Weights of a small audio frame classifier: mfcc input.
Rows from block 11, named by matrix and row number. Rows with one number belong to one channel. Each number is 128 + 24 x the weight over its row's rms, rounded and kept within 0 to 255. All counts start at 0. Numbers have three digits each. After the name is the row's rms in percent of the matrix's.
# convs1: first pointwise conv (model.blocks.11.convs.1.weight, 208x144x1), inputs 72-143
# convs3: second pointwise conv (model.blocks.11.convs.3.weight, 208x208x1, transposed), outputs 104-207
convs1.24 098:096143114124138122130146134119098107132100159115124107119133106089164168153177147101143073098117128170131116151140149100117114153162106093120110145167185147125158134137132104126140148132110117140138135110093115142128
convs3.24 097:104117118166104144109131150113145114113085105154125087165118120118116179170129107148086126111132112110107137108109125164139105097155161112116115124124078143122175123139104128150130122142130079150100103153119129145096141098094111091119130106105123119177128138140123138178129127144152134118144125151109099132101128
convs1.25 094:132141114068149083118144175169119113110118141142116100135138137145159160144144128113139126159134144137147161142156169107110156128115105118126062116152131136179169130142105093120149102137115163090157110102139160083127
convs3.25 095:099098091075120127151107143151123117099122107146159130109149122144114140091097154128156158110166098188100170144106119113156118144142139155144139119091163112143169138140124079115101102172130161142108097140131112109134155141161117120152146119159103191126111164152141116111130116048140099116124086150129090151157107
convs1.26 096:123164102143114105140162132138136159127141097136138109104098166145072096122134145114134139170119137104128105101106134166137132123167180131120131184162124146149119123106110135144106125159121145123070097153127127115113
convs3.26 100:148083128124159144119103139104120152145092131140140136168129133153120125103111083119180143110156083168109132133154103142104153115137110158152103155103118134162151138109155082111124096168145137147143144145119124102126104149093143122126099157116125133120131098148128152122143112120115159191106123101147158083124065
convs1.27 092:118136155181129145130114134103153131121162141117159136113127124157109167114172140167163124162121141118136115155153136128118117136104130115150096142124091149149122156115097099132145156148115131172128110135114161096082
convs3.27 104:103120132142157162098103161133123118147136137121190119136114152156103144125164136147127139108145117108111155124130114115116128145117130101144121122125133116121181119124122132139141143095117154103134142113073087148099126113095094128149122165089134126146124134165103141099123104115174122159120106123139134095086092
convs1.28 097:083163111110119125110150142129134157127118123102157142091144101100130132159136104175106107091121116125124153105119096125149111100117110114102090133119171126091146115122146130144099125173114146129132145153139156101189
convs3.28 097:133069113112053143142157057110137100111109123113158122111139134129148136116147123133100123136108114102146125119112096145102175103142105121129119112081148109128119172130172112161136101144170119140108134126115122129140119137111170111085129133148148105137130128071077140120135114142133128157141087176128112141144130
convs1.29 102:128139125139144139086125110134138157114119133108128111120139100094098092164108150138130100130073119147093143094113113161120147097113126128156113149114164112146098124092076157162105099110093138141156127144139128132152
convs3.29 097:150176126149141152138113067138149142106089123128130140140142146116153128101116135095114131155148106108121137140157094154085130128138138131111141125115129117150159187104122142125115124120112096103147122137109143159144133159102107163081152138120124070143140134162132172110142145119135124127223118176137174121120136
convs1.30 106:143175089119114162136113117131145111179170165127141146119174131111089170101135146112142125101130105133120118141075141156145109115145117113152132146162075119102117082152178112151141139114102142140123108097090113109138
convs3.30 100:115157102109146152112118082126149147121111159128084148110091144064131137103152154159130106116090095142143165144125139124132179120089109136123079062114130091153132153158118139099115138135113169096105093135117159155171137132118182169114143157089099135130128127113100131116155147116111127124135111158129108170144089
convs1.31 101:107096113141108143098122164110136126099114122103129123140127168141162157085087147143137140128114111147132148130089153132095176107154113140170146087095158133102156145112131148135143171131142126126119100126171136159100
convs3.31 095:122112112179140144191136128134149134100150154123140141145123108114117155208165082163102156119132118136116132163115137126122167125112144136160130196139120141088133086127135145154125146160104092111122150132150136117105130156078105104136080205127110144101133132132128153133149171146126141116083120178136084146172123
convs1.32 105:130144107065114119132132125126149071113091110117154150103107087127178153123163145122098117139171097179130090090108125149093146135159164106128121144142149112152090133147106113110144140102143125117142137084126114165109
convs3.32 101:116134096139148122115134149126169121135145110154141144125097116135151123135169166149161089140137130116144112097172130106077112164156122114098124149097110144133119146098129086152131102099121118147138126071077113142152094118146117139138156093113119147134151164120167147147085117135143119122122111100100120150134111
convs1.33 094:128134132136116157127196121096103103107080164124113134097090145132070122148120149156101068112148130144159099099143132152142129161134153096147132174123127159073118116121157101150153163137134121097156131120134107154164
convs3.33 097:110136155060081077079131116158144116176100107149182158110129102150090128142039133152070146145113151153114114154149132115131143146123138110158119147110149148150140126120140117122133094111132112113123116129155136136107110148106112141160111120176115106176136151108096131112153170129130155124133110119105121128122105
convs1.34 101:101165123136125105129159151165103139158145153188105121133155133133099132122103108137102111146093101130159095148124076164118134073118179145128125122141176111112140112114136092127138127126111077116098129122116152134193
convs3.34 100:128165169155147127116151160096151139140128101125136108098139141148130133115083135134112120156136123135144117184083125120139133108132122140095132109129150149093135151137131133129155137105097119121126077095134078134168154113145118140113073151136133167117179130107107116105153125112097137113122148090167076149130123
convs1.35 101:165153164101127106119102155126147109118080121100142108146126141157150139114106162152145142120107106156112083105136124145115141131087101140112137113157087124123100117140152132083116154155172134080121137114132096140101
convs3.35 095:135149181122149119096100108111128155084157116122113101150144065132142141138108115127100176079153130173165142117154157143141103087153113082173117110134154170135146127113140154103130135122147105111145120117128158128140173129104095137181131136081136114097138143129134129079141139110124119117108132146137163179113150
convs1.36 099:125154105104137127092142106123123128151138129140153138166173060149133135126153104102101103134113112116116119112100114128123117183149133149124129139140173131154112094102166150156154143121098108146119105139156149079128
convs3.36 091:102108100129160117098130124165118100139124150099146093145054122135146122158110144145102109154153141139108116152139104124148142095132097146147142135108122152133106127075108120127123097099173160168129136108154138171161121128145138128134140164120090144146126120108124133124124124105113142155127146127110115147149089
convs1.37 100:131154160074126138124140141142117102192136120114116145143130122136100161131123087114140140167166152146132099178068129090094134126140092079133065147099123136161135110120117175104120144121151109125157124112104120136127
convs3.37 098:105166152122143148131117117150121108144129157131158140144100097128081142133145079121114125099153145086132124109157159114106153153092061159145131080189109169093137135151153123174110141123100141133107123117129077147143112163146144173162123133116140118114155147090147130133147125096108110127145079118120115087128115
convs1.38 108:146108132107138174124105106151120147142122137112125157116129148079119138135184140111121102099126142112115114097111097120099140122125092083111147146133121134125166130185173160126116142103123105121117068152160149154148
convs3.38 101:157098099130121140119097113164101116112084171130103123128142132142124148128147142174117095084112149133116084162145112100160115102132093104122137168096130156126116118154133138077099135152140169132181127106117116147136099144129130130173140132163130139087132116149121134124122153134130101152082126186149128104167136
convs1.39 096:123151104147142135123118163156094108136136131139131101061110125118151134132128116119117125080107168195107112112164128135093134163174136108113125126161137111085094128149147164128104170132106141117110110142144126120119
convs3.39 101:106097137127106168121148094160131143128187107156141160088113130175103096146148113121108130085156137108110126144074102093169126128112147149148132135113135135087141135119160086127085097115118108140095175172142107117106163117090092127122138132149136119138096143109130065079145141179141163139166147128117118116134118